From a checkpoint of a small class-conditioned image diffusion model.
Model: 5.6M parameters, 32-pixel images, arch dit, num experts 16, layers 10.
Training: soap at rate 0.004, 6100 steps, batches of 48.
Rows from block 3 of a small class-conditioned image diffusion model, named by matrix and row number. Rows with one number within an expert belong to one neuron, the router's apart. Each number is 128 + 32 x the weight over its row's rms, rounded and kept within 0 to 255. All counts start at 0. Numbers have three digits each. After the name is the row's rms in percent of the matrix's.
Before each expert's rows are labels from the 100 images, of 14976 (inputs lightly noised), where the router gives the expert most weight on average: "top examples" is what is common among them; "colour at peak" is the nearest of a few named colours to the mean colour under the peak. Only what is clearly more common there than usual is listed. The data: scattered letters and digits in many colours.
# router: router (model.blocks.3.mlp.router.weight, 16x192, trained with AdamW), inputs 128-191
# up: expert up (model.blocks.3.mlp.up, 16x48x192), inputs 128-191
# down: expert down (model.blocks.3.mlp.down, 16x192x48, transposed), outputs 128-191

# expert 1
top examples: count: one
colour at peak: black; brown
router.1 076:144085136190143133117119138143121101125124108107099121082113129107122111175185114130106111143159211115122183073120153112087099118150158160102165121159107082142149182181083111161076138111162128
up.0 076:105073203106146108162142157145037128084056098122126134166124132156111141112069142134160145132150128146093104104156108112144154071128073153127090169081161106105130166144137126117073096163143136
down.0 090:080119164109110141157125194102114123156063164121114168170162162117112088206102109167088141184089111085089134108070190137107114153144092114123159180121124142094149086167110151101102097102121117
up.1 109:113056062091133130156151098164094169077152109126121105206147170117157104115063089155142108173134137169121174104139099093116129152154112166172131100094153083158153150128119120111113118149123114
down.1 107:108095127116083143128146119087161155162183150113085095116180152128095213173101139136154103166162161127078069113140098154154105169087116116136185144109153146095089124173129129154122111162120142
up.2 128:150064094057119149141160117153136163097112101122122106185137166126129093115040088190140118144147110146122183134148130132069113135172138145182134118143146028123110110131130120130087126120124118
down.2 152:131108097123073093127111112103121105085188156133151144132160106154093175166086173151106152208131132134127057141135130122161086143096133087147117166159128176060130110110122160135140129122112136
up.3 117:137144128115116051142078112130120132249081056084134130123131175159118154115080117141169135113139108120093108101158115093119110089218061150128169173149118140115121164110174095170150128111123143
down.3 103:150149160071125099136071130116135155083141155151135148106113093115153031142124090165140106082113123150124142122144163159086165078171100192134107108171061134159095205139114113080115122133130112
up.4 115:071116116120110103107079164131080160069093133141089169114110141185192111131139158130149135177139105143097112063127089115141168113160109195122154173124105152114142125097157131113120141135102120
down.4 108:104135145137077153152157126134218122155152110095145139109137140137245172085123138124068125143100132110144115130132098103131112140139096132152105188135151071152184153125121096141099074130128110
up.5 093:106102139054127094147110114177068147148100062132133130141163121176035127155100122161157141146184155156104129111151148103075144141199087099116130140142154071056148184145149092140124111117154145
down.5 087:142151082141171126134148113149162109086157118152125141119091084116120089111170157060105110165169116183132134201128151129127145154114133182113143139110099113138113145155140054140178117143112191
up.6 090:126061121109173088200108089159045135162065101120108120187118120125135093096076141098156142156148131144096083120132076100126154144137088123130076132085181124083106121182119150156071109168139127
down.6 075:139042096153113124130087130120124111108109095067126106114084156108116130120092160083112114128081155106154040143112104105161121195099164149158140145147131080160065163110101119166129134119139145
up.7 114:123042107140080064109125086138092144120124105132141145187094147116166096130065149120126118192136166128102130092081141129174118118177112166113162156116098125078118144146102138160102099118129120
down.7 100:093157124079191140122134082123130152153097116104136121113135151165123109131122101100087137044110138083141168130114143121183147136163071084131143132119123106119136173192122149165169117157137135
up.8 080:100125129072123103150148122139099131154072131055148135107134125128042156049112154135122192143141154106099139136115126146138111143147106133128151112107118141091081111152156085094095099123169119
down.8 087:081040149152039151148136158120120115127148176107085168123122120136164111169191144113104088138177130133120136081188112114087142126201154127113153131088149115068072114067114149109090154132138115
up.9 077:115099149046096115153127077156101124149083116076146136097114110137172114077083127154180156160177101144112100077132075116153150122157074192131114118075160185114130121140131120169108116143122094
down.9 079:100145104193060113125107094181102113137123134171128121157132085134124150101153110133132142182105112131102054133124132104081128112117117123138125090130129143074056156093134148164090088103182148
up.10 080:134126114077111120152154096155066148094081085085154146128147131196081086094113126133117149094131154151118146082101106116094119142149090073111105139086165102119119128175135123073093119135152118
down.10 091:170117178171114075114138138109178093131148134172142120076098118148127150149168103135124061174103134167151126111108171117063168127152166066129101127169135068165062146137132101206077111119099144
up.11 100:097140134124151094188116140169080165159081137117109120153158153170034140110125141119144118170121128143106097126124125093055168137154116132162156130085110070086104113139169170072132110186118141
down.11 097:113109106149158147131091127127208102071121157114156141121061137108125083149159133190177095097161118097095139129094114143120174147103132117093163113170129121088145132096107097120156131141137159
up.12 103:118089125130151091138107109184088147145063136119120185181083118148122031139118175134193112153164150152114117087122146128124178130171085117109130162090096057095114124144162149115088118104147156
down.12 084:092176142101160107127179149120128156195145147167144026143163093128157168081149091116169059166141132129074186149115105141157090121166140122158163159103104060086162154156100151086156170146080100
up.13 097:112090102091085146153151087186121111141104122144152113153134111124109091100060107107176140127200126172138130108132124140137131137200078161148118103080119112114126150137143106161092112129151145
down.13 093:131100150116165120065140158146077129226139093158091114104112126181107155207130102126117181171144120189140166087072123138180142115102097139111117154186155128147094105160156121085142138074205137
up.14 081:140101117143144094144166056127082088124135105097158138190129117110134123069101158089134089146110167121126161121168132149122125139132130156115102160114196113123117129174136165107122112136139177
down.14 079:091155182174115161144162133099131150236125054102139126127157141110130183158127113138123119111128142168164081084085099107109111113063141158183165137081108178126097175113118132116194078115088161
up.15 090:123111134089122087135145096121104164117055162089135125161143145156132106073103115110251123134111117172109107102128104113127179127169070138155115137158127101118091127192157125126114133125119154
down.15 076:100100119105127160126125137128105135080090120197128151108118126094203098121154125140136122125105146101138103120160158110087105084106050134173143092166096113165029151076104141092100116126172072
up.16 079:123083120114127129170173084148099115126127173117133170182132119108157099047108145063131142152113108148138151150113105116111087150136128228095140123121091111152086070168141176103122042146168077
down.16 080:159088147121121156125106122148140055232159153137099118140143200120131120119152125123150097067115111198110145132155081167056116116114124034151131101152127096158137073184171123103090208103098129
up.17 112:154055120131233159150161141109068133124141132100115126224133113151083105089135139127138086181092144118170138134111103132134109180086167139122119115128123108140122083148081147055098118135179052
down.17 109:099194137025142093135128107108105152122123118107151125120117153176146125133169188123112098080129126136096169136099137142146166158161070148145059183204134158150141159101119129155112115182129129
up.18 093:094134176138130121138151101155102133147094124105127119164153137109179102141113135088179144131113137151153031120170131143197160115143084097159100154063165145082101056156157105127149144158124150
down.18 100:136153155168079154108156129146125105101112187140103143106130130149143218129139085129123175139136148171153078145127111104089104166119158088108131111144121141096168134050130112086192145118111148
up.19 124:095110143072109084153094158147093133079117096100100138144144153164101129123106135097175134106146105154175089118164117096178157095194078150162116146101162167110138134126145108111073176114117123
down.19 126:139165165103182148119123154118132046148125172119128173115140110075185126149137095103128101143123141141154180188127165118106136167188067119150084174076150145150184253184156158126111061156136134
up.20 114:107086088093129107150136104148061150069129103102127122202170153138166143128037094102135118182124139143110184098156065103114161114135117145166096128108161081124089128160106166087092144155111114
down.20 107:152165093124109142129233126155127094182207139112170121128137125154085117095160092123119174165140108171115075122103131141138093117156179108108160160172177187074103122092119122131114156147118148
up.21 099:075084141091131099169132163104097151133106122130059141173164094120189130048097088119153116167127123161113158115138106094164109127131128128164133150103133138112117138165160080056065133151145139
down.21 088:145158185114124117093105140161140142153169116105101121092122160094141212137137148130141105127116134091143142090138118124157139135111138120141150097118150060116076141123116132163161086133107111
up.22 087:133073147135155101201148143179083112078105101095123135185122127167179096119090133061152137113150115162121086074132131130172141158144081092141118150113158117114145094163134137094088103165128143
down.22 091:146110126089128108160167116147175154152117090090130088164113111143118162080111188113080086102155132156152178115107128122148088177064172198181114090137095081134045171126104054128184117160123144

# expert 14
top examples: red; orange
colour at peak: brown
router.14 099:133188061137119134184154160161177115102136074158175127046094117143148144137117163077086140160117149096111157103133139086141066114092152178189146106111167082107144109098134133133086062154136105
up.0 085:090104154136136120124118118120088174052088093137122137164179153160140123147135144199119081138136144130133139137157134110094148123171123143129193110148148118127165177090132132095121130102160111
down.0 088:137151120103130153068125155080141073163104134150181128150133122110161147192166097153163153224132095177079092161142105034155140137159114134133117183148131161134135137151103099117097072178154117
up.1 084:091150163126134086093098130128094102080100053116129160112130120134076072115136142123113152131158113149165138134141141053123168124144095118116143144103201130086160150099169179106119088102103121
down.1 077:173127135119103149160129153136129142166132192151154132082144149124143039132150106136087115150131136128133161087108130126093139133195158104064093090052152128069134119141148093140118115162148070
up.2 118:152065153160195078166128100093096062109134200047106112132131109150143122071124130127169152102079130124119148120134108135139133108132115096141111174185192148101122141184150143079081151123149149
down.2 101:127051120105037117179132126161076126080233134166126079135120114113039139059131176097089142105144147115097052135166075129136137136089114126100125106140097121078106128078125142163091129105140125
up.3 088:098082119074174111132138192141124139135142097123109184120106132101122055080111132133117152153121127136105089140087129105143121134087136124085133108063099182150132151136103158102121077142139111
down.3 099:137153145093178144172120142082146071144098154101152215123178158097231052150129105146104149109119119156169172092145165105112105116128150170143168143136134072123131111067114147069164089065085104
up.4 128:114082106126187064107127111149095118093138075108145169196134137161120114152095150150114096136168128111059157090097119114169130176172126162093153120131125090173174105132136130108078107092137121
down.4 134:156130132119152126132149146088138130249125153097144123095105143111180051116141117112168122063086148102100134089130120101157147134179153138100148154162136134129172119145110118130108158148168113
up.5 150:140098105092165083186163126104096117132117120056128126193175108140168176042091096109127131140100127150094155129153092109131083148124125137165087131059185148131107102156116135084064112165181128
down.5 149:132151099183104160221167176158112145098192088104090099146097138137109193033133173159114142203097121126128092141100138142147106170141170149141152101102115132112117095113101072132138134127147139
up.6 118:121098123178190119120131124142124106079144093123112100187145147100071074130146139126153084107123138161130109155141191132115172185186094120126112102096148057137129079151155154082127152127145147
down.6 120:129152176057131130059071101064121145089067102138153110132136122152193139153152148146142136170155105099126133140116097130095157101140050120102081115159159162117177133056176116141110145172140125
up.7 087:083119109113128144132128095148078173185151032159137132229144144137093149147101117102172067149154118161153113098184120113084189156139110166129152094088173091105124112157136181102112117121122143
down.7 094:192100164136103118086132146076142135112138103189111152083093133173098179135136156149182067112122078111114045102133145174143166101160170131093174118182154114115082095088181077149115127160162111
up.8 071:137092160120140107131121142084113082088162101082108168155120146123073114093091170088160151085102149111171103146109170152236122099146098114098122196133208084125116129161140100071080126141152146
down.8 085:131142131066135083119054178100137081111119142142178114140152116115192134196089144168165114172123098103156088129128162107105163110146118114146093176119174112107162142045138149109132103126178134
up.9 104:117073136152147074110079093123085108137096152075133166114106114198087151127164138145122125104142153117091120073073167127115137137174119148104160170148100142139139112178170154144065112107173133
down.9 101:099133166211095190136163162166121174106184076123111059119134153129044200144147148084137104212120132129141103159138092127143105115105127145104179081171142124203096108150149104095128159105146133
up.10 067:118055103163145120117179137124103114135136108096087133178122166101114085054116131116112108123082148122156160115119108131129221154069160148122103150169125125146129139222173176108102157128145143
down.10 072:102133101090149192165126102098097146110127135133099115138212143188114182136115161142140121102088102083175123173097124123131078080206126134114153162123152140157140144158110164157132148103090126
up.11 091:105108125135095115089073133128100169081092216117097115108154138154207132164194099217138078158129170132131131093128170133093140085153137149183213153150090097148086187143172123129107184101160151
down.11 088:153185083137131102167075150196106126173080135109160162058158072149141099101092158149135206130157126108169134114116177142098133093133129117120108136141138134138137106052140135130135087097094130
up.12 092:099099173147148104080143116122062151136109125110078144174154127121081090122074126152166110164128133134091135091143117138094135143135090136142128172142143122130103178157181123096078117108112149
down.12 079:134112132148093101096116136125119130135099067133134120127105129115125195136107163115183102139123085122140110123150096125066148159165097130170124152202114053036093121162114164113131107100149101
up.13 123:137127147124107118131125124146114160152084113102137104143159151123130132080148104152138118092165109145117151132167128103112150134153092097172160134142140177140184181113160084124126116096148116
down.13 114:165061108148104155049134167143114124136128148127118142098101140092107100205191117118109151174101162154108173149116149134105125151121160175135153102177132168136077120153104122127118140121127140
up.14 108:069106148174135140087132063162085113132153152196109109142165129128148138124103111154141111137195139140091167108153132134075172172181116136129137099159140152140187155158115119154072133116117118
down.14 108:121180065078132097150115146160136099157081181139126136106170101149089047195117087130088112135126172126155149112100181158134128123133124157167055148069115173124140158126099143129086113142120078
up.15 125:079151151161142147092105096150095173122117072177108103174149147120160126176130113160156071178180123184140116057140118105090174125183087137161142116077103122109129150117126156134166135089075128
down.15 109:116151135129098143177175128144149074023149160108102086127088084162105207140083170126099120220141121086142055090119113150133132162090157119137121091090160137113130128149156136181119134170096166
up.16 083:115106125177120106093168111123133105155182148097108102106141192078102105083108141197149124140107123122148098137115184151123092099181102165137130197131161107105106081146167157157140115123134208
down.16 087:132139140111160115136108185116182107194117175139197135155142149131180182212112122108124130099136092123125115124110168081097139171136146083102122175139150097153154114140192162105126089136183121
up.17 098:092115114143193146132178088108066156102142104130140156230137158151172090112105145149105077187150170115140161098103152157142088132112161152107120108070100145175121060158112145092092066128197108
down.17 102:118192151125156123142084179054122105184088095143176124178079117131135087211129145110176112067131097087090202104118164119158141161121130139082143198154093118153150109118102144136149149125142106
up.18 078:100082171102110089112091081091075117153109150086125140131131157211148130142099125211165135150158148097093117066132137124133125089175102153146098129151139152120099169200134123151050134097167138
down.18 081:092126134119159232205146135140197100089086124041122121103111093127090125151110160151143152132149159201104101088128161155096114094137123164156154100102095080138098152088109131135126112136043117
up.19 098:113081110194162125130162128113139135119137077130091113181117154065124131059049142142178135173086104174093173121136116147128103095153117144123107168127138072101107137142138144115140078128124207
down.19 099:101133168143168129137109131174116203142107163160130128118146116148142149195090078088108087044155141094138143129155123116088178149128094111093128121077144075103157183147168117145131106130123105
up.20 083:102086175101117144110108087113093096125117123118096148115171106141075142131154141160169115120107139138102072101187086120177174129190082189134140126146195144068095097164132164133100171131074158
down.20 082:119090065104122148117123118091116123173200195103143159116136099132219139190142174108152129223104108153147061142153110098056143127148113107148155200115142077080112124101130112139110130136146157
up.21 122:105090116099144120145132132115088168110072070099103157173107164168139046127086142156119099180099110127106125102075112152127169116112126155119160116054093100144068119167133179092106067133132118
down.21 112:142086182087207102105116137111123101141088148155121142137112081135187050116140116108154135089100111111108213121109124157115120151125143085095146123120100117181172176220131113133140131169124115
up.22 090:121109151126136115103110149111100165095116115123096082110154169143148097129169124138188112127145108153138082098153181114084168139161098110166135160110151102086105173167216126116130173125086140
down.22 085:126197096133109146219097176106148072191070065133145120116123116131173136143151132153128134109134114100114160149147122092205154159136127107122164151133163166112111107041100166090103112167111070

# expert 9
top examples: count: two
colour at peak: white
router.9 080:140125118091137126135098108157136125166128112134166146118137118145154140105143128108088128166111180119124148091143151093143118080111156104182167114162022135109135164166102128078207180117140132
up.4 093:111102127022110085128143137112121164093063074120124122140177187147105122101093163126181157136183120144101045105142149090133124155163109140153146139131146075145162089093150072143129127180088104
down.4 103:118155120137175120143144148094145143147092125119125108146071131095179181153155097137186071140122129133104115096167096140146142126093150113118151082115103165127124153127193078180163137105161095
up.5 110:056072186163154133091133183132059150102145117132131162132124143118104110064143129129101120167135134132152170115110133103147114167137122111123177179150137086197148149157158130088092103088140133
down.5 091:091073110076178142135136090116145121094107137127096181113117059132140090162127138110112154095168154176106185164112130149151124109134108166101165123066080126103111130127121136109121132104085127
up.6 083:108109118178150110156169078119066084113189100124142141176167128181139120104105128081095122148097136105100143150162094127109137146076115132135110132191134157167144129174089154095110082104153083
down.6 095:088143149084145079119157101094089121134166183163160140109116130101136130122172147090152093109143149213130091090096156124126116114103166125046163105080119145110142116171113085126063135138140149
up.7 094:087089130081105110143141169128088172121114119127086138172137145143179112169055110148174173212135085144100141117088093135107109145120111162149123154095122133135117064130125097151091071184083093
down.7 080:147137068081154086168126095134107175172074082201104101166127118117097093176097150088089199176097081130145099111112153154147137136152112119169158140130116071155148116150126183081210077109178125
up.8 114:069102174087094119126104208188124168144109199164089153125113123104107118141093129088167141179142143183189092131123124090065103163153106112145144104106128073105166124157146130109123132188130089
down.8 107:135091182114109203112129156110163092137067140081120122146065138102130070131123055116129118113172153124136145141086117090115096165091155178072186109133123115166128157169098117105101160161077105
up.9 110:092083131127164115146152172143092136019171160160104151151150121154214051120078131174111127160143132136137123107135093104164155138120145165137159144124127119127133148128111148079090122149110067
down.9 084:158122132132129151073055148201091137110145135160121103131109131120105103077107047153133135118120157124135105061114108141181174074148188159106148141132125122152108116167143171100148093120082114
up.10 090:078089083120109146143143180171093161065143147165113111231127160152135119126134150147112083180160107172126148136091115164077122167160141148148208125037124093133141172129152133110136128120135099
down.10 087:112114209153106060102176103129121112164145068153127109098117123126075113096129115113145123128117150153140080119127126100125112115173209111122132092146189136166143169138118119143127117144143140
up.11 102:133141150193102104129061101109082095109114138104119131119126115173118114115131150139165121128148142121102164118159097143136174150140099128139111155165157141057105183164191130144094179123096118
down.11 101:124103127103106090128095108163107126102161077132118136162122124129147033087086109140101147065108112104144211091072126178118163155141153129107107163139097161152170160122153130121129148077171147
up.12 077:106097137147159120134067115127049089115107124091098134138143118200099128156097108141145190122112106141108175156156105087123126185130108156137175178124184156141186152150129113095031133119147118
down.12 082:129071109140125121063118105157111071148101086092078139124110156080147073104139123092102178138122099171106109164066134166139121112109112103169153138141066148202123135159095120099110099101167180
up.13 141:133092184103116110108149124122099096137110147095169181112110119160138115082090119106124110151153124102099151091113129131129087149131099155148131145148156215150141171131138109109082140119122053
down.13 148:087116182077190111196160071109136158169124142127145118107110095143147063112140108090110132093121152124124228133111155155122139120135120119139127105072106104175162136255135126116140138103159176
up.14 126:134063120141157110179157141108115089101141073090150152184116115122115115097136132068134138111119179124116099102112149167162130131110159105107112152117154168136149137197096112113101122135201177
down.14 122:140221105124154115139093162135085132149104192146119150136198163118120175143110158175096111150116127171148098116142119107153158130109090147137085108066122132099181098097161095137145122135095105
up.15 090:096049135135122124153112147190083122044150167124117140122114101184170083062103143130109120102148144126126137126115068105162110199138141115086098116141147150077143105166114119101060092162143088
down.15 103:114147130145193135115132191138093183193089098161159153144135107058116181127122105132139104119171143191141125077118104105186100142083090135122143141172103097172106100067201164139131168123098124
up.16 091:164156097137099128181172088169148116135164143104185101122151121109159154083131062091130140133139126148107216155135150081076118130158114144167153132124135106128139236149106174121158117137176156
down.16 112:127134160104181143135087080101107156140097126154135095159140137111128136180136173133152143145149149144142144111105123125167127096114138107107090127135138167191060108146144120129148118148129127
up.17 079:111167091170131119197145185150102155112133103113117075133175139158108127094193165144076143152123150146133116099127132122093073102097173106146163180133113136093147112147183091065117163156141137
down.17 088:113096152083095153109086150091144068126185168133184162119075078166095101142162065129159211108152123127108158104134135175176147157165121094083139150125095153135210104159100196131099140101095136
up.18 091:087047142114214118170141128094053103082145110073118135153145136177127087114126116119120110136089132099125080106097096137134129191071160147137133183145153091109131201168133191108064132131136116
down.18 087:096158101120174165128147169121173173136153064090098141152063160155091168119145150116153093160164135085158075175086114123128116156093074104151119144113107068126102070128178187136145127135139118
up.19 117:068105103200142110087098139156087131079096141138155160146112115151176094096132138147113120165115127141092161108072116144178149135154119172111148163141078141156136110199139177109107099098098130
down.19 098:130096079094087167146101121147177099093175202131103130116139097103145095150140126132096136057140107103132127097173064125118155153133119098137089080105107101090050108114128104111169142113103101
up.20 115:119107168189172068077115164095112127142128157082100120121137153164148097139147157127135117089080143122146214092080165131117107146131118092131168196139171112071180164138165112087128147098134109
down.20 101:060104118043112078176129050130119136115089226144127126154093145131134079112108120127129118097144113121148096126122129152068107115128155092119048130088145123149117160099115095114137122076113150
up.21 094:122090118127133110083148142137103156138147162115134197119126139116159115130115114167167134156146111154098124109087096132175174156125148161112181182096120181134112181169133108165100094097120139
down.21 098:084105131135072156171087110102084086070186090112144114151180131107112103061127126113108137047121139113124099168154146163192131088144138136123168160110153122124131140132074110138160133119162121
up.22 080:138103172153121122150175071104086130144123053113156118188145118167094173090100113156144081101162158124102181084195095099087078163131159165145136115123158076131108129136116133117099121125145143
down.22 087:054152130136173138102153068134130075116146078081102107143135158118115205122112124101148124148109170149136139104112099091177178152159118148117117092121135059091117063180128130182093136140085142
up.23 106:123119161094070106119088145122093112054043078095118146093097132153131048090133155095140142109152094145111134102108160140114139158148108115117182188207131170104169150137149072123088130106114118
down.23 093:143145112165135165121143110150101108222159083127121131158185147135063106105145119127107148239086107120167163089056169135182159107160164155093157131135115147102164118172108105074109152092153160
up.24 120:110088175161115140086109112121058130102131094138113148113151121157078110098158117148130127122174106156115134109165133099106156168191088111154145133082157147121172194120195104109118176096106103
down.24 104:124167115115148095161120116120148165122100229106176146137105074101207053119138139153103140110112174089121151176095166134101206184142128077169105118143142115141122130147167110066160119109125100
up.25 087:093081147100127110131076183145090142113124141168070110146107109189188098148155119090121136171139076167095103062103094112098156170138141133123154143164106130116177131157128100107073084149139109
down.25 087:087055156144139165103129119156104129225147018095132068147123180141052105166149119133139111123131058116110121153114122162122098118133124111074138133160117153162114154208079156167126157126118150
up.26 104:092076135079114104092144139153066117083141121150098170164169110117185151071078089095163138179140104163132129100131093120096128216128127158161137137107158081109154149193121113092052085148100095
down.26 088:099104102088120115174115116092126135076165143088090111105132108121084085111114128145118128126137088117137064084102118114118122142092177093166134188121139212100069195095069192112156120162136102

# expert 3
top examples: orange; pink; yellow
colour at peak: brown
router.3 085:145176090067135137096121095129215125121149101126081123175172126088119165125117125163149130160053073100120178077164144110076117129130167106051152112151031134114129162099100126125084149119138132
up.0 124:079083174122120129106093149133053130141133116145124102106141103216148137171126100170134138140134124109082133092111089119136147177107135112123178128191139142133146201195123119109001111110138075
down.0 123:103132213149161073127133108106119169179161088125097070087097084151098169178149161080143129083147139080091081124213125080101126148109120112110084081155156067147081109128099116127137116124138137
up.1 108:114083076152129098154197089134121100155166098118144116143151140095076137070065115108145123132094102155133096141104109089111086172142155190134109154113132106163120096146117186099152112169138147
down.1 095:092146169127213175124115090097122211144111161119138096140124140104119138201112152091129119111150122100107126117170125090143157116094081118111114159143136141179161124061191162116133165122112096
up.2 078:154081171084185108137100161109099146100172083098122187128108127158087099130112144115154152084176120139145093088117124127114144137158122158099134120098145097073159028187097137106083092143133136
down.2 090:139156082137142129088164148150162082094095125124153133139136150136126179170185191173155059158194111168101099092073122105087141087065151160160081128067126140117185109098129108126140139113166157
up.3 117:115061139075156089162132140125092162116109110063122165116101144167131101104093136193124153149160166111116116050109096144156082098180111136117098179191125086101127096157125086126057102137143107
down.3 109:068087160172120140131136175101072126143137080124116108164126169085110179112169079130091101160087166133106106104123098131117117094141102163082134124112116145066105140077148120127125146139109088
up.4 099:096100168102136136144092194176078152079106088147095140137123120176118025132124169097140120157156113169127103159139113119168161172165077115109166123122120119075163100151159113088098115183086112
down.4 097:134177142171065097109090097112084091166110127133157117151104155132166186124085095127109130109121147124146136190133131121090157119159173122142113136097133148141180155144130143130117131127131066
up.5 094:087059118074170100170152127117062142118126109098111142138138177156031143112103114141172123162153118153123159090125104095103113118197132144162158140114165045109117139190149107111073124162148114
down.5 081:102118175119138099180078118150182149154129077123104085100163159165150172149137083118102069172076088123153149145172108097107165138155106134107121146155138099159145162125181081177112112121176138
up.6 093:142054146116171084157129129117051127146121196071140121139144147170160088106101143123140110149131140141144090074126119105162155159162110160128143132199147158139131133161144129135055125106133110
down.6 091:118145134128185096092100117135213177231143174135126094148145152112175075119109140100136083151114111100191146125147100100147154143125060121138103121117158117165103126196119047133137143119152134
up.7 100:126074141088143111144084172079047145105075115047099133157147163177137127150134131208147153145140170114104131059099129139156162095139124124159143114139130087111123155194166159106024123077153120
down.7 109:082124182131107158165135163160124082068088094101136046054071141139117151111132181124089093098121165138110135206137135119149115119103138127144160137135137182176123128154089128141128132092102110
up.8 090:114092120083128117172137115197101131141069070146123152171100132156049082133062138133128119088172097159144051101102086108080156156187079140111143105123116148100124095140101117136071085150122085
down.8 088:161125122241123144113197065150130140171156085135131095148114135104108147091121135116095122255194147147140073099130144101100080105107170109115139108082173175076081154104157107161134154155152127
up.9 080:138083140123120156133131171135131166123108100137085137154110156128061132135175135160149116115135114160133083098170152114156157105139162127123125144142180038093093055145149129117083125113083141
down.9 093:107185181099223084172120125125156129192070210077126107094171138090134111188099101109088128191110126135099176184142147125098099205147128147115128100058143161119164150170140170130118160128154115
up.10 100:120081110093129102217144196110064155070073131034104162179138138165162107081091146094147135182142145149125147088117103101171125114127132127139085160137155111096107115186170116064050101169158119
down.10 083:143117113183090122106111151167176122173109103087131129151139125139196114062097125145154114117154137075137077134147123145165128141149152132092116140193134113080125130152126153098170164128111140
up.11 109:123096113129157117167126097121092144134089181092148152141131135150239140099114123127143154142155173112105146050079134152131090128157142158144117182174111147135128139165134112170102111142180123
down.11 126:126185133110127087172112161115140093195120183127171063116200152121192074131065104141105135084096142144132218162171139154123176103144124145127121105122090130118171141213153092138145121130098129
up.12 081:125079071137156094165160126120097137186106155046136149098109174122137103102127161138138075117134158104081124104068129147094131161180114155094082149145110148114166036177142118128130107144139145
down.12 090:096154169185149123133124145180155159199149098118120054113168142152099188165088150121121158077132148104124142122057124123169165129130122147126130127125108057186130105166160124133091152122137104
up.13 117:121141130154140074159112150125099147096088107067134176138141175146113155120146124147156118130116143141106069064148178105147142136142096112157136163078171179153111098134195139140130150148129171
down.13 109:106119129044146123103090106137151114122087092110139250110159136090153024173092103139109150113162104130123133118120130153132073113112109140111099136165111091225112203090098135166149124111146149
up.14 110:127084126076160093190122207092096149130095130080096142154081143164116077124144165167156077111112145118137112137127102129153100108111121107115149123157178117157131104123115103094033111163148123
down.14 089:158118089168040077085133148165090137183160124114067126092081135110108104132109116076133128076142126123107089076076156136076118135114203115152160161139102065083060128107110179136095116097142157
up.15 117:038124114124138129103099138159113160119177035177112106158152159095099153156084105164089134199128103155121128123147117115091120165142142138154147109067157135150153131158139142096123128164092136
down.15 113:126119127126148156113070118126096189174146158081079136109147129108170136073075121079132153078099107173150137136112099131148123160145130121152104158060159038164065149153181184096147092135125116
up.16 087:124104155104114119165124102123054152110115108084172147196156140210190116145166137167123103111184196141121090040147122109133108085179113117149198129161165122142131131130105136120116160137163096
down.16 097:151144117131142114157125143088138116116074147127083062121094115121132151161054165114057176112145136115062105090137065140154146088106124109132082095113143114140152060138136136130124194158092134
up.17 121:080077132150160109116127126112060144130124164113123156164147122201116136175094128198169119147112127146098183094129117119166171120108124119147116160136146091135096174176125161093056146096112131
down.17 125:121108137177066074112148154166087114062180098135104100156088073106132202108118158105105158152129142106133068119155106147106110132104150126184092088152117135087066114117090099140109081132079137
up.18 092:131116072141190083157122107145092098041126107095180204177099119147089075115134174149142118142115137122132134109070126119106139129116121176079151142078131137094104102124124206070182117139111137
down.18 097:136114127151168171096075126143138134084128174148150116135143150119109172109138175141143135148118110140150025149125109148076108116115094157150080102169177149152069128068111093128127087114214104
up.19 101:082052133139191111122096127125104121102150053107110114176125153144142075141054136148150131176139121161121136111141085113114124106169114146129137145118148100114138125163116128126103113076139143
down.19 105:120209136159195121120131136134129102147094091120165138131122085122131139163120095118172134098136099196171137161112122163114088146148089131121126129074142008119159098072129153090121146160088151
up.20 102:079063136128195084109109106135046128117118140102134169133104126168150135076136138181102100164149158104144113071103094128088140092172137172109147158102136120148089201157124154125071101101168103
down.20 097:135126120050130160113102116171152104151081166110187164166156104108151061136094104134145122124104104139086191075153146091063106162129115157131148121176144162166199121149076138083158146122111118
up.21 090:102080135090180101209170198102071160078073104092100121158117145180110091113119149117117118108133146158145079095139101131154094148130135124137156179148196095111119131150121083104059138167155072
down.21 080:197123058121163094098187179195198109147148163172142110095151126161095134159146159184160139146098124098141123108133176108123095096066172167169093077136117184139129111133124113124166110161126111
up.22 090:119046112080145110130124124128107140131086115066141171121123190136070076110126137141156132129145155123121107094106121133170131144138135146120126149137170065098165071168167112139074129146109125
down.22 089:150157168131123147142055105154179122198179096113117131171137131075236121156100096131097084067115140153098215130123122071091157146088065149105135153159166101133078182091153102167105132090090106